Rows from block 5 of the image encoder of a small contrastive image-text model, named by matrix and row number. Rows with one number belong to one neuron. Each number is 128 + 24 x the weight over its row's rms, rounded and kept within 0 to 255. All counts start at 0. Numbers have three digits each.
After each neuron's rows are labels from the 100 images, of 14848, where the neuron reaches its highest value: "top examples" is what is common among them. Only what is clearly more common there than usual is listed. The data: single toy objects rendered from many sides on busy backdrops.
# fc1: MLP up (encoder.blocks.5.mlp.fc1.weight, 768x192), inputs 96-191
# fc2: MLP down (encoder.blocks.5.mlp.fc2.weight, 192x768, transposed), outputs 96-191

fc1.720:115114114143159106131150142091170107135140107157142099131100138144106135127136155093145158118115107125155121138120124131149147141119112148138128151178106148145154062117152153102121101104139096125128131135122139151119119118107129107110101122127124135179088143114124141148065147138084145091
fc2.720:105171107147109156155100103183132146101092117169119131123134153106125113147119125143135100111121148143114180122149138159103131141143139106140120107064133105159112147154145136188165148122128124119169110107130070147096103155133089121141151131131101128113192085136110129120185150152120132125
top examples: pink

fc1.657:108111129113130133114142107115122182117115133143085110153085109127129121124144152123109106168152121081153110132112123125151160126174140123128158140141119096153089113136118101112163101090076168147087093139133158138138095129117148132124138118133139158113121141161164168090116122146140118119
fc2.657:148126144116166174163083113127139167164095119118135147089142126135106171151108159091146097122116143142117159164121065150121134158134133116163095140156156143109127155124126113122138126100120123116140161136109123158138137113127102115142106094139083090103145076108127123121146149156112125117
top examples: house

fc1.492:123181167106118129112133119096111145127147132167099138147162123135120180151141124159123148129108143145132147054125187141110102152105137134141139133117159145123112120135140121131125092135119115071131129161144110141140107135122140144199125137131135145093117159070125111123115134114113152138
fc2.492:086148116133118130122099140180143120107121138115133153181082134138107124122131116123134138137118102119128094202123129074084113118123164128136087166097152104125147106131136161094110101150136161087131138107116125131091158164104114140101127118111137108100122122149173137074106115129138120148
top examples: white

fc1.580:143156139180121172140139140139149132106082129156098145127142092134175107116143130111146121126139080132096115131157121160138129133105077166148108147136096111139149104155129119104152126115128160153114108142141114157133136117124058107086107142115114119160078131137179111184142103153125146156
fc2.580:136168134133122086158135074121108107176129112133070132127145103133112110141113170135136114120131132141149121121139151136129131133081109099153173111121136142147102179102153097157133136121143125118121128132109160148103162148110125137117169140138118153135165140154152105159130132128087122102
top examples: from above

fc1.759:094136151154124188078145145107132137075139090075159104123115108111149103113156124125095131117169100135138119133178119176117136106144105119148138128158161142140117096131110102118099114111148165062099116173126107113151098140105116124116107141141159115135134099165122135132221118084137110179
fc2.759:142118162149103130098102091163119132158119182135106156104091127125112147166176113126103107135150127166118111142103127149129184120100146139141124108129134131160153149143134127177129153117139140145132051088098133112161126147145121103083160092179150154121119115112123099094077144091097096107
top examples: mushroom

fc1.155:139133147115152146146113154146134151109168128157140099122099131116145110148129134126134119139111191153134127110111069120105159104069143120132131175152144114169154136089121152110177112125163120151096079158097155169085109136131129094164098154085119184159141138100161123141128103105129149133
fc2.155:102116110163111140166151123152102148138127141115144127143146146142149169114156121141132142139112167125152099147089145112160120103113129106131099062126111149155110114106138155142147128153107111112129139108140121104149121067116084130120194149090142075116113147136132111100128127138068137123
top examples: mushroom

fc1.529:128133166129128155132104161172150130136149136138123122161107097118104103120132162192097126139123118087082157139119149137135143152161129077137145164103091076127096133156144123132136103117124142140091109126145128129089079109125131098119093112126136116160129145118136123149138117115095137141
fc2.529:146103112119095122124155124061135137129131147106170162126160113129128091153141103142141162117104120114145124146108127127113136105144122145187113098135129137124112134146115191153131114120116166118110144129124150116126111132156077140151157120126139139136151125079124127102146123144154185159
top examples: flower; green

fc1.363:113117117132158124109137123158088159128124153120119104148170111130131139164129135138155075117128134151184175120148131128121144145101124135163179068105110140126077170095108151111151085146125124113097123150122145131156124152161147139127164141175153184118140148133154127144098139138056138135
fc2.363:117147153155140139135069167144110102122140147136134132118093122112136135097125148128122084123137127160148138150123109130134119136126124124107134158122150142054108135161136114083119134166109139138176172128106120168114118179164128123107114145082102147160086100132122113134121124071100156113
top examples: striped; black

fc1.231:110140088138119154165083119113104163106104148160150129128143166129143142134160141168128150171097158206135142142138150125111131153126121099121133168089087157182110130142100146131150102120144137141120094154165131157098104132103112105110084114111135138148140138115162113114121079135154147091
fc2.231:084141144137138124067150123177149153130106166112133122167112131130143136147147116120165167122125145092156125092154145136119104142152147114150088109141180113093102146126126130151144122143109095096139150129113135139102132125106174129082109105120147126130130137111144127146131137164108168128
top examples: brown

fc1.278:129125130099138136083115119118117106118144091147138117115117153117181152133171146114172144135141135132124130131125078143136152100130121135137172083099134167128123145122113096117143118096105152088112101151146114097096126132145132100134149142140121107094176195122121127115122131116106168139
fc2.278:119146129133123116145159160126139108105146118100130159109106118133061093109110126136100096130146124164129162156140106123173153144125174132115155167101113119157095101085100125128156144121125098142133172113151102124154105129115135147135114139145123133165121147114123132114120146127144085135
top examples: dog

fc1.125:120121111140135142158150113125120117162139087110133133142112135121091130119152127134106107119154134122102142160105160099116162112103093086169105150114127161126158160154109080156175103142122141140140125090117140108141134173166164164114146150119111154131174132095126182115178117138114125125
fc2.125:128155107179116100151126111160114095114171086157144136122144112147129168150152139072111086088123109133102150120145159115110150122133139088153128138114109107120140134083107084143133130072126158094118165123115085132096114084089080143135140132184095130132174115109096099102150181116149117113
top examples: pink

fc1.539:102150118131126104154156099136139170102121165074157122157123156111129171131146128155162165132144063157153117129082106129135147132109139121124151144131130142102124126126138159151076126140105085125128139115073142139148088122118118125157091133158139148116122170091091113115138113141123149126
fc2.539:143188097149110160167105150106142104133148124184117113109121126176125114082124109085100107072144118129164138143122142114154119102113128150133143154106098159097117176210138119115156145107152124165148130130106135122122110135130121137123107163111172154138115166107126108126140081127083119096
top examples: from below; tree

fc1.565:134118134172146130117133132126108147133165081123117150172128176155163139135148139117116184124081129094138099144149107118145136124150087159153122115148113168149166130134110110094098124173107145142099139100161113164153101152108138125102122164058163165130145110096154131098108138115154089138
fc2.565:119085155096120116098123118106127150147135101151096139123114106134133129106180141128146171142153146103127118175144090119123123115163099150146112100122151133122133154127153104100144124176150084126125161114119118129107147090139141162139134123109203163101144103106129089102177131162094159117
top examples: striped

fc1.599:097113070134117155091131103124156113157102198169145128103088142192112139108171177144166109093103135155130142160126129144119125125112118132135167154153097126127137152118151123123141100157137139071128134105159168108115168144162069146108124101121101141106146156132129109173155143096145129118
fc2.599:141130138154153144159118116156114143177154114168101155123151123136129150156109123078104132179186161104175101108151109135123128128136125140127128127091162098131120118148119111139144147109062132112120119133123110151108113123109157115134110125127120131127108108157144092121103105127087132109
top examples: from above

fc1.590:118149124130181118080097139140121149135143154128140104107123120126115108133136104151136144114148146124134142174105125147160085142108131157148113153157090093134138130125099132118136144094102146070120099100164123093198122105157136175154110151100159143142106124078151157132102138107114135156
fc2.590:146148120123119153157170114083140132112114139115101115143157161147115143151136134104124132153160080162100103066156120171134113106113078138135158144114137171122104127132098088132122114144126143160150142109114133131119102111107152069128135127136130155141145158118117160121169098108140125111
top examples: candle

fc1.572:150166159105146142086127104116115130168139175124142098160124093143114168167116157106106100129130131160130110091146135152114129141103119161146117160121130142170157134121139165127134105132103142083128175150136149155142114161107139102158163151157136158134133130169152105106132131133137121101
fc2.572:113128132130123122141090135167129138123156123119154109159082121112118121071125153109112158141137140113112131125158113124077182142156150117136133150136125074122141150124178184089151071173157133124110110109150172105140139137126137147141140112128117120095117133122145137114109102106153128116
top examples: level; hammer

fc1.331:149136151091132125083184120103139114109111101143099125129103139138121142121135114117106125200135114126115155160141114142121124137141108124120134129149140136121082089100158114131149103095147140114152146151128151146127138150179087170125156124141102150114138142132089100115124090139150116090
fc2.331:126123115109129089142127132044118155132144152161157118116125088093128101135164151135085135129111180141148177066127164145144157141131129171134141185167122118118107117143134148124097100136106159159111126118099141123105138085103160143097114094102116079144123113119120105134153135108155119145
top examples: candle

fc1.729:088132155114105144130114150135094148113145142165169136135112144102119157117081133120140149156149126156186144142103107124143129172122146111098146167137144098127130168149097166123095120095164145127127152100149162124144114101117108172099100111123089161161129117113139152127159116087153124170
fc2.729:077124087121159143115184141143131116134142179108101165148138071087117133135105106142116176087099141147166117119171118145170145146154146148107109190123145121151120130094097150119123118143143162122178114133138095138116115168149132107172148146151150115151118118110103123051157098105137123095
top examples: dog

fc1.5:083118152127132147153137163150156121124113097164113099099129142125195101144138099092087116111117114137155185107123128124107131102115125128127173155129166106116148121141113128141133118096132084145118111139161138150096102163092137101112097110119141164142165109059153136106108133119126130167
fc2.5:105077125128130126123112122112134143131132135136099125154141131132116081154116178130135098100133153165154112145151090125089149123113091173113143122095115145107143155106137099119125144126110162125154178107105143130138116147146094131119143126184116115104147141142120119100122111150133097102
top examples: mushroom

fc1.676:162121141146115169130101110151092096141101106125117163124184165107109110139145126099097114139135133133118126107089159093174101125145131120114111143150129127145134133142111100132145154123115122110077117168146150125155084156160128145101104152100101129180100131152135113164149137121115140101
fc2.676:104130141146095115160061177127158150131166163114121095075150131131137143137109143092141143101089135133159140148156135146133120143157142104149092146104151120110141118133141112111123149160079111161131142121135169114169096127103128169156128122155163174134129134123061130103164114137144129146
top examples: from above

fc1.373:129124114156138159094118109147122138135132128166172117151164112137123132129160102128101166135122122139128154101174082181129155159138116157148157101144145097136149112149134115137122189138106163126111113135103135126122145129135146116152163108096112107130154143115142102151172150126127097124
fc2.373:092134144137161164119118102124131141121126135096146129141112124141114104112157129107165153108113089119127094141104139083110138135148136122077126142112090129107155115078109076121118152115076145130138134120107134152122089104125089133143099122092116104151095140128105135167126163168182162160
top examples: from above

fc1.691:101109152098135136164154144100142133143172133118110154130140127214135135170152132133137141098100098138129128085093086083139157135132131127161116117113119151161124117097138153115172130112129126147106125148090137122127119144082094110093138114135150130170114168166147115095146126131167089165
fc2.691:152145171141147144116166131157108152124120111144121141115142140106181102114117144168144131118126120143124171071116124128070097099134141165155137131142174092139088109108153159126152118108143128120190083117167157139135077115166112109121139104118155126102108128158141107161143097176092125120
top examples: candle

fc1.147:132146104115129131110130090123108140157095112181149159160095154149068128120077141123123100155134155097188117121105121097152141112148103099144118115135140129087117156163143163111115112146146120125101134077144150109102139123132125182116116142103147150127135174124095112103149142114140119127
fc2.147:131154188172137147150194098156147098151110118087109125129109093133177133110141134118115125122144161135126154126111088109125160164126138145118129156118110100130118089109147100111113128129135175149115072132115135161155088142128122110119114072095152144185132126160105149046099113092118111115
top examples: striped

fc1.711:182107110112136158145139085172102160141121121125187149092122136075167139136144118141097122146116155127152120119135098115163155112146147130144144119154121131118164137114125116118141106123109108134106138134147074148106146107161141108123112113139118175065099130110104158166172137109104146145
fc2.711:108082159152107193121123133142116132127136095133118102132078149138118116101125140172139123147131104112122135125121120137074100116162172114113133133142152120117149127114159171103172101088151107098146157157107144124132091124159144136118148094112094134105132126106130159115084093150117112150
top examples: mushroom

fc1.507:167073171140131125131123137114142106117131136144178089119095127121124076141112121066154101165114109105136085123111133102135120135161111090136133151153136149145052179165118137172123110122126152140158151155129084133130125165108123113111112093119123110147119087156128117149086120151158103153
fc2.507:148141080115131129100169095161135139116132116126137181151135122103129140118158122146134155072153110156155148104122175118112116122119136145149128125106104102143141126142115154124155122082171108117105149144147152110160152162115149132132131116135151115133127122129147155136147135134128156094
top examples: brown

fc1.452:157108138140107124106138154131103087149132127102131087144129117104113116197144117113097166105160124151130097114114135111145098132141122087170119103184109182128174108110145133125119127137102131105115128111099103104158118127090130173130132148161130149120129140142119144115119144078153099130
fc2.452:092147115145125165104124116124123156111122119088134130167116142113172130116138106077122100145161110100091127137092151107100134131111136098162117130129099093116163121126072128126129124112117118130111129134141143144125151118095133091124123193100144146112136129105146104177151114189139100137
top examples: striped

fc1.558:108140100123172084116092128165106132152140137150157162145152145132127136134149125083076132154155108121137167134112160114118162138109118106156121139124119125158125128112140156207138115149142114148151125117113131116093140107121116148127145119070139146108228094124117097112143124126179143142
fc2.558:164153143164071127125105121143101139144112135157126185141129124171111116133139109062126115108094115160148101095157146132095157170119163132188105149131122118128131138105133108167114144109128126126137134155133075120112062146156085123176120142093130161128215081113136140143132121131121134147
top examples: pink

fc1.416:128153137115093122096113139116151129124152089119143113105119172155165080160142147132090089137117128122093156099107105146157124150133085105136153136128157125127131106069147110137153122161130142084118181147144118155141128146078121151168122134104139149134153125137163127111064137116153141134
fc2.416:123105138104124173132115142120128111107119105115118112104140109109083132154129142089142128107145101109111122092168121134117120135133118143113118089202151122190136123146144130148164110130111129141174105140169118113170190119151129109121122070129150105124153176108112163114138133145176159158
top examples: from above

fc1.321:125131159120088154144169089128104121129136129128126138117131121143115109128119096173164110094132132091170148099136110133125136158118116118135145134097085104129150138160127169108146115130130134124126141112109123150088129103123120124110144162121121139148153133135145102153143125110157144139
fc2.321:130131107145132143132127105123161155160095177104138143109143113087124138136123172116103127105189140120152095141140157121136129099119126098105119130147096110149125159094117104137145114163140109179131110158089165131144168128132148079127126068148135103123151149139100109133107080124054118130
top examples: level; lamp

fc1.475:144141135138097081084129085125134106113181123119151145133124128139113111157141135085107172148138163124141104097156158101135125094158113099106140113138089166138112143125125120049154154127145141105135142131125147127124085120105127108150151174107161143099107134097127113114149199151114133079
fc2.475:089109148138108130102153186152090127106104135118102091089130115161133156113128112111153148136119123155117098100129104111120121134132110104108122085104099108128156148136107126116178084127080125108156165106132151147165146139153115164141161132098168116144113082096132131100130130132113137126
top examples: striped

fc1.148:117115178117111122117171142114154078123117139134194090134168102120154126152106099105119134144116141126131142129099088125123137092148116071149177147091132131106135129157142123128094142124127138148110119083134105110147128168121166122109113129129144153172169099162151152090130131128100141181
fc2.148:138141105141130123122117108096131134126137152155093161158072119125125111137169116143143129103152158114113125116144079150126129130120120155116111133121122088135159124105137159114129126076119169103144111143131162116107088100079150163115142127109099150139147150114119147180095128156101080072
top examples: level; mushroom

fc1.610:108148176120125101103169118137144120122115127152105114112122116154125106118166113149130094164128178114119164139142133140139103148136138153116095109117135155083106107118172144144135118107076155098142140141112152164141104144151096194164137141109145140075156102111095115124101123144129122113
fc2.610:104131102117104142141130153085125122121131110110107110141154111146107176162171142126095103119123179145125109148119178116149132126161093152150092142153138140134074114117127145106117109120075155139115117097087145124143128059136158153130117124130085109142126089102145112144098136103136105148
top examples: candle

fc1.105:106091126151144170140101146159094128104083134169113151126114124088104137121129152153086173120124167149142113135172116130155140112172128139147126106143156122110167150124131134124088130134100111141132124141150113154123144118141118154080087147133042113126159162078140154128140108138117135126
fc2.105:133119114117145094093132144101156116129157113077083105139134143106154161126128143101116137104081103182164095124129151182149097132126133107106166154093143125149132141136119127109138125163157126102100108119143125133114070171128089112151110185100168145153116109117119157121146137120170173147
top examples: black

fc1.341:138109138112118124147130132149117159069130128095122090117154164102095100173112146092097076141144128091143106073141138092137153130177124116147135138142134146100178135123123118101166076130158105089139118159129150122115113119094147148153119167120166131129117135128147132124102124106138152135
fc2.341:135136162090122115098134148158134124152096147149105155091198108105165178154127104122132136119096125085109146122122117120133108130150077089111102131155140123113143109168074126081082128149113139124136139102161138136140156131172110154104111068137146096118136106104155128118126098128135125142
top examples: from below; snowman

fc1.63:166098100120107114158136105075136165147148126161122127134080113150170143117114132143084163099167146090106100138136161104192144119141113160131172177143157111120191135142097113114188112141142106129136126123133174112125162118128130137154131131137153127113120128116116081164092134116113138167
fc2.63:139145160110149133129106127154112087141133128175139160140121124128109119109109094132130132116119089133094102123135127154109127121133148110160089188087077184116125157145180120120109147143122080143108132118116141131118125152128077134117132116117137149145091131105166137107126113133108144116
top examples: white

fc1.485:130112133124111140151147105097122114090124077141104136138137135119127154153121136153094124124136111134157160101134157132119137121119125118153138139119128122105091169158136093093133087121113132101111093152126173136152119109136102133169130147155156148132098147116111121070095125116138102174
fc2.485:101134132174150157117101142124134118129116149161169137117147156175112148120112104132143136150118158094093098131177082145117148111125075139156167143147137109123118088134118168147153068074149095161092124155133111136091107093138095094098119161084133128111142129076141101115135131172127151126
top examples: black

fc1.432:139091099130154102132101158129140102154133180126149147123093135110113162117164159160140086130096133136137154101100097147139100131106149106101158117150137141189170126140130149126097132148157125137119137128151196194080107112095134176168129137140141108148112130119136121144169131169141149083
fc2.432:119139102121104172140134126095116095128116088154116158172128139135144118114086099113106082121120122144113135145150184119086135122192116128101117128123149115158186132106151077142157161085121143149135132145128122120136130184162144130106097116140151141113099099136104108142092136190127151123
top examples: from above

fc1.117:126121126131153145134135153068124115115136120144150124142171164131161136124139126165108134123110110157148122156088126131077125085134126110125100117146112123115139128125099139131176141192165126113121136096142132078144153141134142127113158137110102152092105154201163190127112179121160095097
fc2.117:137103131157122131166104119115175141143152159095110113149157101102127120125099132174115107138158100141112111125098148135126147165137137147101096067153105149116100146108116122151133193131089094153131145148135089166088142115172107110128164150193128110118138108141101136122106132118115128153
top examples: pink

fc1.624:121096130085114122073169129180134160087117124113127126118061099135155144114121152129101105121108119156145120148129141176130132136136172155109155137127116174141163132114110140088149097140122135077134178128155120141163149098134126130147139125178145118114157138167122141133133100140121151163
fc2.624:098091128088148152119148137155179121122146157178131153140138115091149143129129123132143142133136149138140156153138113117116106106123140132112104119107087098123109115094110109100125110167145097139129166153115114132166164111106126150129129134118131119147098128080110092162121147067083081090
top examples: level; bottle

fc1.0:177191127115148129128116126130182079165163152092121159125135110130121146171127120079159128143165124127130113132140111105124120138137145164163113129131169119079162142131089161125112117124080111126096137117148129126151124137116143150158095101148137181108122134164119144117109127139087098124
fc2.0:129136156113123145101145119129099119116107136108108134118139180128096160065116095137132119103154099114064119111147127177093130117144135103099115103174138114169125110130134149111107156149165127116119154117102117115147145181159153096148134142141110099137151139072168094167112127133196141082
top examples: brown

fc1.295:107138136133186160149107132167081114122135120098103100164120148160143099089095094163131129130141130083116131126177136122111130120140088125148142152088144138145132163152208125121160146100104080127141134160094145093135110120127113185141124128105100119119135161104167144146111145089113149106
fc2.295:103135114146137097135137129110134143112163123123132197146179122136118160154100144150147124134127080142117158159147116133165099116142145163114102137128173116096119146082155122140131151145148140168091109169138155089100135130151066134109135098146123090105116118146116159136086106123141069179
top examples: flower

fc1.297:146135102138099138090131128133130166153127134146171153113166124125096083138126126171134150121102063142153125123143169120089104088143132158153131098140131110087144161150171152107163112164135160115130154184126102139147133134098147202129165134139133143103152111155103134167099123145123146136
fc2.297:099164134150175116165128151148097106122111160124116176135085104130138193132177101134154150109082165110123133126136148133122123112115102124106084149160145118143095143103105159135142130115112095139136094152138095116164166093155126146149160138110098147073156105147169143102106093141097170084
top examples: house; barrel

fc1.16:130138181183155148152107108117143145132103081136172122076094120116128155127131120156110152124158102130154139154132127098145124113129115101136076113171137120133154139114122132087182186155148091135132141118143131144156166102117112126073149141118111110142117125122121130187103114113094124147
fc2.16:144134128096125151091120140173137105128146097129093103090080171149166153132125141165154119126131164109085120124124156123123164133129156108093161121115116188114106085135125118134093121111095137100125144155148123156119120176083089115137081170138153116110095082127115145120164154102126132117
top examples: pink

fc1.635:139105075110158138099080143107085085101125163077164128145142173119118164140116165129074145103151085171115085121146172094108101126163115105124105155067102146126134126108125125127132114138151097106127162133111104131106123129109155126096126161135123151147091134080115114072153120107121116109
fc2.635:123154134116160124095116093124118147151131130122124134133106149129155125143160162120115147126064121119080150111096143127097122098134110106132198159146156133114113139134158157150147111133106101107183107103131130105116115176153154161103071138110134116089138132161127109193141136143133152130
top examples: striped

fc1.696:142163114135153117167145116136113153124147114123137117148114119129115170156106127111143144141132106150182136115133161124119170141129173125141147145129153132118162077144108136106150122110089139118108156130101180135090125115142098114098165101155095131144089126138148093120116108123155114135
fc2.696:119116152081092161094087155111096115111121104138142145115154132121120116119138135162122130112109095138090125127131127155139116155181105133124116188132147114123149154105107150140103135174175142160148148142161138114132144143107114149106131110193088129156121138139130138142149088164144123139
top examples: house

fc1.444:148119142078103148159140147103159115185173124147143110166165126111106109106083125139136081133155114084125105138156096139096142134166141134109135104126100082132112166137157139120124133141082126146124125134134110136176092128160116151127095137112156167168130152141121174111085106069148109128
fc2.444:097164119116142136124154120103121151140078122149137108127136142127145158150142083136088150113104106108161156162144083186162185149113137151149124107105162166126138129143146115166142170101158133144118098137156127140147152092121130131118123127142145110152122120103126092128090140137143140127
top examples: white

fc1.392:121150122151146098122151146147125122137106128148151122110165161097123155147094157121150143108138114117146152147142127166149166153133113104152119125143121173108123126158147146160143163156132131152157155129156130125121141121139143154145142145178136163109093168156088141170132131170133136096
fc2.392:140115104143119147145129127132137122131155114176114136152104112146158165110132088164145138168138099168116153152119125114113096097128134136088142158143113125120133138123102130096114087130117129114146136154138117110144106123163136123133104191080097144158146146127193126112166101142106132192
top examples: black

fc1.174:170135133151071114149161112126157133107114156091118150132111106109109149116120136108147068142114133146144115130104129136122130156120107136127099149086155170080139141138153109130153134143127116141186142120157151129162115141109115156113110141153130115119166091141104114121108143093112123145
fc2.174:119121130160150124142108101160126098105113146096107094101121166084142145129157137130130101154129151126094147141111102147131132153134149142108098100164151135149127094130076101134098151117165144118137112175174165135084174167130120086136111156132134119138092097100159149172090147158132133149
top examples: flower

fc1.198:122097126156132182115137135119128140105139119156141113138139127133114117127134117113120144188145106112100155102090089108158120120136131209112131151103128099142083141149166134140137128131145115120127110127153136118123126150159133118111117160087123071156158133120157166098131149151139123168
fc2.198:143131102150130128134120117169144143147105153109152128151131105108115101171108082123151106121164172150132092132208098103104125113114104118135077136147182156169110123131114132110138116142099115119116109148131166133144092109137093127172148138136112138125115099096102150097120142133162099121
top examples: level; umbrella

fc1.111:135184147136099115143100108150094161184143065162160142138125152114087117162110076133151118123139132134149121144138102136158162165149148064138115132160121100121111128148098112107167131166139090146114147111084108147109143095104102122157109138139133132168133108146119189154159128108154186134
fc2.111:156148089090106129083121159140162085108137167130107133084124100128111139091126113180143127159138168087134143134123116092136129165117107113118147120145162109179124199130165109107125120111164150123112109130144162137156156165130154108143161148112157142103141119141169085096116116130127105120
top examples: level; ice cream

fc1.290:136150108151139090157135126113099117126146164129179126129124186137145130134149151128109110133148138097104119165142139088097131146109126103168117099110118126123118127144129144105160167167113174128156096082160129159137120100160126131103115124117141165147156123173125134126088126096143144158
fc2.290:127124111132130122128100181106145079168139133086112115124115082130135161104149133155111134129136108115137142123175108157090138137117144099175070113095112137134156169173137090091107122105088103101127085134125133149163141114118120105141126156130126147120106141173140128124115133141142126129
top examples: white

fc1.254:100143182157152146127132138136163120168141119162065194109117091155099125120133136103133109160178133097094110129156108145125124155143108106099117121098117102099139122147164146134134122121156114111158111157121146127165128184134156165112132151136142112118152130155118103083138134118131135126
fc2.254:108138109100188163154108075097099105129094125129122104135120158099136176153145159111110096122085154127154132157102171169105143104144131132126113100116145137159104154143119129118122105128098145111175128145171117125105139089131097122116140126138084150110145102135123166144114106127157076111
top examples: mushroom

fc1.679:117143111114117155148069131110156119139149127151102105132117106136118120130164162152139116157181108112051120105120176122133105132106135094137100121076132164110138117132156151148152105137096133161159103131142115106112114105083114130155152123180107144130138147182127088133130091122146144127
fc2.679:154072133134097101115128092158144131161131107116114172130105197148157092123111114126137132096148135149149118145180103166122142097137111155120122101188133152125099173103122101091139117128143117107092085127116107127127162141139134135147145109102173150097169166148118117118129129131131101148
top examples: striped

fc1.96:158117098114109100114153130142162088125142180126099135144200120138098133137133157121121096121168123093141138163130173113179139155123105153180103132133157083127168122160098115128128112144155142094089142139124152130123133085097127087144177109162147103059143127069138141130137152155115074112
fc2.96:123091192125163142175100143082141127171127159140138138127111141135119176140108123098091120124061133150119097126113140091131113138134129179123107139157114112128102160179121119119122134108085131149133123130098101068140152106094140152103120176118107146142107143157115130100156102153092108130
top examples: from above; house

fc1.761:108160148137153082107150106121108157129176113195120108140073120136119126123111121106115103138104134105085139114159143138130130146127122155131145132122143108117158139131114103123157140107128134086167067094153131123094148127078165095105099113094152161092081133148116169145126088107125146158
fc2.761:118177117132137167130111136186146132139094163139144094138138121108129102136123179108124113124140163117133143102140069110137150150162100081135146125084125119133120099110111167095131112089173135151133127124141105152132108137146141203127126116148164096121119162110162117151072194139121125154
top examples: level; umbrella

fc1.619:140160103138141139144143138133168137137139135112101092136111103141168109087118114119122098107118180132143155096117103103147097135106127105129105117126101136105087153143145137154141157119138136139104119140107165101128120117141118144134129123127161162137177160120156153145145130216088126127
fc2.619:155145114130123117167149112143149113124133097140160126097128111115134135176131129154126154116120104124142164144129099152131139101079113144117147084174109152131157126159112161115132169142121142145143116088115109103170086106151147123157120156108162133086129099119122124120134125128141139157
top examples: ladder

fc1.605:150091171106152108104143161152142142136109145118075140153095117143117106138186129121134148143153144108162125082146107148153129159169157130131147134081072104132084141124106101112115139131147136141129102142107155099121139126120098129092100151137099106111126140146148135113081120100130128153
fc2.605:166085077118132081132114121104098106133105105135120162179108144127132110126131120089128104112085156091119130157124121131141104100106091114124092156150138118142144123154140128121102139138145122120115133133146133169099131144091185103143167124137099134106138130120138138155157095135124157131
top examples: house

fc1.611:140092119146131140135163149134121176063167148146132118156088101102101156104135112132127109110113119142120110096108117103165140072132130136141158110140102149124146132111121095141108149100137107104135141137114116134170111099181145087130134152145139134105149109122110133138121134187167110091
fc2.611:165137169168084136147120129094135126140162148094114104105150149135135139122110132112140124154095095129138110149143139140115098148143130137113089155117122158136112140176170123107128119091069141086128150152154114125122131134156119167145144150145147089151157119117146089104115136108078140108
top examples: white; blue